{
  "arch": "unet",
  "model": "spectrogram enhancement model",
  "dataset": "synthetic speech, music and everyday sounds put through simulated rooms and audio effects",
  "train_examples": 39062,
  "gain_aug_db": 6,
  "noise_aug": 0.002,
  "n_mels": 64,
  "hop_length": 160,
  "input": "log_mel",
  "win_length": 512,
  "task": "enhancement",
  "loss": "charbonnier",
  "norm": "groupnorm",
  "hidden_act": "silu",
  "weight_standardization": true,
  "pixel_unshuffle": 2,
  "widths": [64, 128, 192],
  "blocks_per_level": 3,
  "block": "plain",
  "attention": false,
  "upsampling": "nearest_conv",
  "init": "torch_default",
  "optimizer": "adamw",
  "learning_rate": 0.0047,
  "beta1": 0.9,
  "beta2": 0.99,
  "eps": 1e-08,
  "max_steps": 24100,
  "batch_size": 128,
  "epochs": 79.0,
  "lr_schedule": "cosine",
  "final_lr_fraction": 0.1,
  "warmup_steps": 1200,
  "weight_decay": 0.1
}
Rows from block 6, named by matrix and row number. Each number is 128 + 32 x the weight over the matrix's rms, rounded and kept within 0 to 255. All counts start at 0. Numbers have three digits each.
# conv: 3x3 conv (model.mid.0.conv.weight, 192x192x3x3, standardized in use), inputs 0-13, a 3x3 kernel for each
conv.41:125101123123123136143120095106114141160128089122110058134019147109129145049121093054081130140146124087109078150119130120129151122126122162191159124119108159141099167092154086093133150126099107107104134134135130130152113188179117094099144096140102102115131134124125115108078202154112136145156116126092255189050100140135109164146115137090114168095122184153103148105129171069125178
conv.42:091088149122105149057069095060084083078120154169153165039077089054095115097115136084137100077128124136142147117114119162136124123106102221255242155161156175182167109107124135139146119117128111074070132111112134130132159188155065129128170173204123102087123114126133122131097114111110146141142154129166188103117180104177213154091073118135119129106110122115096127154138149127131144
conv.43:162154114187143088161125089157079059142089051152127088114067083114080087136101099102103099069088097069132160146148127178145100159109079165148117199163103199149074135105081193126078213130078131144179098125159102129168150118130147142164163184180147137148119116107111099095116128084113124097147152122175143088174166094193176090161177196157153167135110120191201206174168169134104110
conv.44:131141156117123134119129140140129133124114121101094104111095087143126117119106101105080073065048049030020028127134148124136148115123130141170182127152160134157156104114123140145148143142138102082083113093096095066075134120121138130131145138142093072073114100103092071074112117121099104102110116117124136166107121156091099136125120123155148149148141143131128131148150155135139145
conv.45:151132128138113120118116127121122118134134122071038028103110061124129104048050072097108102092127122015034038151146127143146145121127122156172179126147141145165122116110074134125091103099091083068100117106129119099118172118134133106108113097108077069074111120111073072063108131151117150147120124114127136182101130149108110105136123117141122136127119157147135127143135152112118152
conv.46:059139217109132150157108117126157114152138115114100079126067131137117108084120085188167090165158094089103099120139168142146102176170086131172192114131135149146093107064110133122122102129102111109118125137146117127142165207112143138158099073198117087087124112096105095078106165116116149144112120163151245134132152143144116137126120127125138147128134152140114132123132135133136124
conv.47:164138117169100099127096091157113107166121074157108042104091117089092081100099085122138152107116109086069046132127140124090090181143114181173149168126116170131127081098136134127103169160101125129132108132138105121134099115115097135123092117115138129128106105096102084064146127107153141113126112084147133099110132130090117137122127143127152141135160142130134145128140131142141125
conv.48:111110145133103132165132142140127139079055103119102156120070135115100128147160154123132159136133169193230255137124149117091111139106134128138136116091123131079122104086170117080119123119123147131129133127122111114108150152094144149119140155143140149182123133175154167197150201189125134156136142161153183079111090075086060095122066073126110078122129089107067090115105090140144120
conv.49:089086094109107119116120129114115134087088106073073086118114129109112121103113118147154151112120120091093096128128132126127137144145148126150141134154154142151143139130132146138132150150144058062065066073082019006028154148164104106117091097104106111111101109112094103109185179150175168137181165139181172146174155132171141112094067070116100102133128133094079083113103107129122126
conv.50:087081090118116125125130137113109134081078096064058065125109131108104110094106105145153156106117120085087090126120125122118134147142147128157146139158157153158145144128139147134132148145136075070071081079086018007031154146164092097108080091093121122124113116120106108113170180155165165139171154130163173151159138125155116093097061065117098106124122134101080085117107117130126135
conv.51:090089099104105119113118130121125141097101119085090109118119130114121132112122130147154150120126124102101103129131133133135141144146150116138134132151151137149146136129128146140135151152152045054053056070074023009026155153164113115123099100110091098096094103104089099107191178147179165132184168140187175144185166133183158122095070071113097097134125126089077080107096099125115116
conv.52:095105115109132136126143142111103106105103121119114125123114113132133139137148155123134136119128141129122136125124111122122115134130134124146138139142135148143140119114101159166156148160159042035030072071061032021017113107118119105113112106113080077068113107107108105105143144121147139122171153140103100088140121111185141115088074075111116116104115112088076075106108108111109107
conv.53:090088098105105118113118129121125140097100118084089108118119130114121132111122129147154150120125124102102104129131133133135141143146149117138134132151152137150146137130128146141136151152152046053052055069072024009026154153164113114123098100109093099097095103105091100107190177147179164133184168141187175145184166133182158122094070071113097097133124125089077080108097100124115116
conv.54:090089099104105118113118129121125141098101119085091110117119129114121132112123130147154150121126124103102104129131134133135141144146150115138134131150151136148145135129127145140135151152152044053053055071075023009026154153164114115124100101110090098095093102104089098106191177146180165133185168141187175144185167133183159123095071072113098098134125127090077081107096099125115116
conv.55:080060104118136131116135088119068154098084098068097034162041163123100093076121075122113135129139131104129101111084106125107151152087133170211164143130132153121125160115151150119127164119118099097089105110108059079096149138189070083107059127082153149145142140138128131134113182127148153148187142155093204175105091140134066120108054105120118140119129144129079124134136157136141159
conv.56:083077083114118125119126124102102124074073083057054046124099129114104102087102090156160160116125122086091091120115117117120139147140139135167151136152151155154136137115134136126126149144122084080087086087099022023053158148163090091101080092097132133136119122126107109110163180149153161139172157140153168136138123126140107108098062076118105117122129144112089100126118130131134147
conv.57:091060065115122141165181172159129113123103105109083075143110114148147154145140140183212199132136131085067050083078067087069069146123130095146140119135137160165170116110111155159167137151171116112115129127121080078063180171164131108094106092091125129123132129114108098083156174168125126102091085074080103100122148133154148109106083094123113122136141145107095100111101098138123118
conv.58:112133151103133153118150177112130137101119156112133169119107095114113108128134145139141121145146143142129125132136131127133156129129156102117131126133148126129135146138116127143142131150168000000000053032021074070052106123118094092100105092092009013019043054072083084090129143115110124104133137125090114083103115096137141111111101077123126111124136129106092081120119115123127126
conv.59:117101099105123118140153138168136142139139163143163173133127134130105101106098087097099053105106080156160153120114118099111135127153168171158165156155166158158166167147193194154183150140145117124117110111108101099101134132101132143130086099108184174179189172183193195196127097088167147133168166177145099092201174159154145149104098125131121132087092100085093117111129156091115136
conv.60:090087096109107119116120131116118136090092110077077092117115129110115124106116121145152150113120120094095098129129133129129138144145149124147140135154154141152145138130131147139134151151147053058059063072078019006026153148163106108119092097104102107107100108110094103109186177148176167135181165139182172146177158132174146114093068069115099100133125129092078081111101105127119122
conv.61:082055046124127152158169174156135202081090088129149154168125156140106110138159152089089120130135148116105114142113181113115127086093112143118134118100106126126125179182156105114105132146157113129148142145158141135128212180238075082032093099069121129163127141165133165176150107158108132135134131124139084255091108144119125128142147173117139150094120119117130155103134161062094109
conv.62:090086095116114124123127137117113136087084104072068081120112131107108119100110114144152151107117118088089092128124130125122135146143148128153144140158158150157148143131140149138137151148145065062060073074077016002024152146161097101113085093097112114115107110115102105113180182153172167136175159133178172144170145123164129099090059064113096102128122130092075081110101110128120128
conv.63:106167134126169128105138117130123127142143144135156159088103125114122163150160177149089077143076092098046080111131163118126151148155154082102132109127146126150162111139095121166120179229177112124156101117158075089124162122098122098099181148148085099150103120182118132177176125068183139073173146085154107088145109113156146143107128126118126115156154136090118148096109139121124132
conv.64:079099109126156141132150139107101112081090133106100128133132130134144159124132154173182149129135138078061079102103093105105108109104103112119101137136113155152123124129108148168157131156162059061079073067078051048055132110132102078118121110143095095105101098111076080091166153113144114096164131119134094075182107094190104061098099118117124144106111133088093117101108138095089117
conv.65:090086094108107119116120131114116134088090108074074088118114128110113121103114118146153150112120120092093096129129133127128137144145149125149142134153154141151143139129131147138132151151145057060063066074082019006028153148162105107118091095103105110109101109111095103108184177148176168137182166139180172146175156131171142111094068069116100101133126131093080083112103107128121125
conv.66:061111129050113143100140167098136131075138132050137154125105105130138124115158145154109164161107124167148155128145131124129119146141162108177150073128133086118130077107129072113139063101132110148126118152132106132104141097144161122142143113128095154109085150110070138111181150168144120167112069147197146132189129138177095131103083090129109118136112131095085064135106070161131107
conv.67:090088098105106119114119130118122138094097115081085103117117129112118129109119126148155151118124122096097100128130133131133139144147150118141136132151152138149145136129128145139133151152150050057060061073079021007026154151163112112122097099109096103100095105106090100106191179148180168135185168139185174144183164132181154118094070071114099099135127129091078081108098101126118120
conv.68:097098135105139179103138163122110167136100137133088146165091105171099111157105129092151150152153119159146131135066127145085153100087166114100096131106103135110116122083125117089141049084174148116098146116103161121090107189172108141113111183149146092086155098088137079092078163159081148144052123167100193121125175107092147133158132103123140135089137136157088074146115110123120121
conv.69:107125116138136132084088139155117139110109127145155179104086122120097097127135099101117069135117095177149116137106131180170177119114124162143114114116129129119161084086124116116104119159121117116128139140154092075069169153166075055070128118106109100104130132141109122106164154112140138103119160151207110066149103101130136147090083136146143132098113081081082128136141149122118090
conv.70:089084092113110121119124132111111132083083101068065075119112128108109114100110111146152151108118119087090093129126131124124135145145147129153144136155155146154143139128132147137130149149140064065069071076084017006029153145163099102114086093099113115116106112114099106110177177150170166137177161136173170148166149131162131105094068071117101104130126133096082085116106112130124130
conv.71:117093133157135131148126106133106161062027059163136116118037156063027095111127141120167164066102113162179180150088153142117117121119104203179136171155127121123121143109126150103096146160133114119136124122142098093110127167153082083110148160140152143161102108144124146168073176122091154118188208166073235167103187116139179141084064121122116136111119107118070136122114147115125116
conv.72:125132136136154163151165174111093096089073080086079083129118112108099098123116110081080087042016025030000000128127133122126134121126138169199186154187175151188185155153153146152153128135136125106097123101093121103100138119114115094095107094095104093084084073064089075073127116129134116124131116112144112105145116111137120110115100104130118122145132133102093098109100103129112114
conv.73:115169213103103128084092121093136102103135092121100060136189116134144078109108081141113090126104090157126122141160188086084080131163130134118124115107108162154144118157149101160153086138115117119111135124120111098096132135097133169142163137110144139086129117086125109087076040056099100128059062071159137086134127090123118093148200214137157170100129147187223221165159163144154166
conv.74:137139122147150083185188076131076142137121126160200102157052164132066129121110086112110104096128093078175121129136139144106145182054171089137122120150123185199141122098137141077149182023147140121136098117110069135131149101125153125147083172158130120153109088098119076100137185114131120112141073120119143083151117107126116131180127163164103145140048146173114177171096153167051166
conv.75:131109135135120138169149174154130153148112129155124137131143160130108113120096095085047083121101088091091111110112134104111113150151111146156169131148173163167136150163131148137115207167126116120137124131139107123166148154110157162137142112154124129176127127164125125174138084091134097089162146118129189186130197176134184164103125114122127095145127114106130124122127110148139140
conv.76:124130134136153162151164173112094098089073082086079082129119114107099099122114108081083092042016026029000000129128132123127136120126139170198183155187174152191188156154155145152154127133135125106098123101093120102099138119118113092094107094093105094086082073064087074072127117132134117126130114112146113106145117114136121112115100105129117122145131133103093098110100102129113114
conv.77:076075076129147166164168167168109196110095114123124115161063142132108123120149115138088165126059097156115172139098151132135136121152116112124114117150142137163145152154098114152119094151121137146159142133126158129111113055163118051127123071176132119138129123132123113095151094158170135103102137095077073255167143158122146099135148151133136132112115102109117127129122133129114103
conv.78:123134139137155163150164172114094095088072079085076079128118109112099094126115107084076077052016014032000000128129136119126136118123134168198192147183185146184189152152155143149147132135129122105095121101094122104101143115110120095090118104095106094079086075060090078071138121136133115124127114109152111113137108117129114112115103108131120123146135133107099096112105105126116116
conv.79:127135140139157166152165173108090093087071078088082086127117113106098098124117111078078089041011019038000000126126132120125135120126140169201190151189180146187189153154155143152154127134134129109097124102092121104102133114112113090090110095094102092082080069060092078077125111125136115123135118115142110104145117113138124116113096099130119121148135133099090092110100100132116115
conv.80:094085097101102070149123099106126177142138150151141141043051147144132151171135111093147132097102063074140155114120133099126150148156174128137135098146171159177173069074125133117143216140136134125113111134161107126124117142144156152156183187158095113118102129146132129120194203158141112096105085085182213166174171213154168214126119131178134123159113106125115119173135111143130132
conv.81:098083109118086092134098081143144153126139139112122131146135114146162154123131143160144120183131092188166149089125170073121133063105126021107160065129146109141125111136130116143126097098083159137127135128138130118124188145142180132146160145169101098114092091109070058074176159136141083072100046047179178150126125127096092120249177144170145143120113126195152139158146142108116139
conv.82:121125127133149157150163175116098103091076088085076079128119114108102103119112106083084093043021040014000000133130132127129136119125138170193172159183164160196186160154154147151154125132138121102096122100093122101096144126125110095102105095097107094089088076071084071069131129145133120130128111107146116108145117110137117100120106114128115124137122129109099106111101108121104110
conv.83:125108104138134126154160177130105127104100126084077064113101108103112124099102094084074094073055091006000000158139131147142162087095146163175143157168143173206191172147162144133152124116142117094087125100094133104093145137154093106129111119100115091088109091097093074079157168181142132142137108100145130135125107112121110081138123138125111132112092113135122135118111134084069097
conv.84:127134139139157165152165173109091094088072078088081086127118113107098098124116110078078088041013019036000000127126132120125135120126139169201189153189179147188188154154155143152154128134134128108097123102092121104101134115112113091091110095094103092083081069061091077076125112126135115123134117114143111104146117112138123114113097100130118121147134133100090093109099101131115115
conv.85:120116169151142168178163167089118203181118159133080095085160134142134164092071094128141128131141117066155108156130152114100193111073205170129147158139164197147191092121150088083176175088150138119124132136128119140113139088178111113099159162074146141131131124131108093125153123152105076122180117120184085135138050103177086147127114134088098154093104159142142141095113164050093179
conv.86:151169171098114115122120115164087076126116089122165122157020108101099117139165153067107084114150144124155161209167117156121086134118094172196165159152133115134092177141178117103114154152127094100090136142135118127147190197150128125138093107130090100080084104093117142120128207109097137099112137125178227105111158079088149108164107131085087124109098133150093122094091113069068103
conv.87:117122168110122133142130150096255164136135089139081102096228137157146173150111160077139087121157129146151144182185186123110128171107118199122174136130130144131129170149164086090157110112140122123132143138135148157126144255117153158097142113101106111135110132136137149131103143157106117105088113125136214142161146128112119155112161119124114141112118140117148130141128146128130143
conv.88:154127113098098128140134160102071049158142135174196200125128083119143103136154089163150138170157141154139116111111130151127123166152152079097140121137174163186245087085097099115091124147114152134116137130137120113125165153151174156096108135092131117100159163141166181151143144144153151125162198184108124146133149124177252218162160145140131094142113028151150127168158109166126028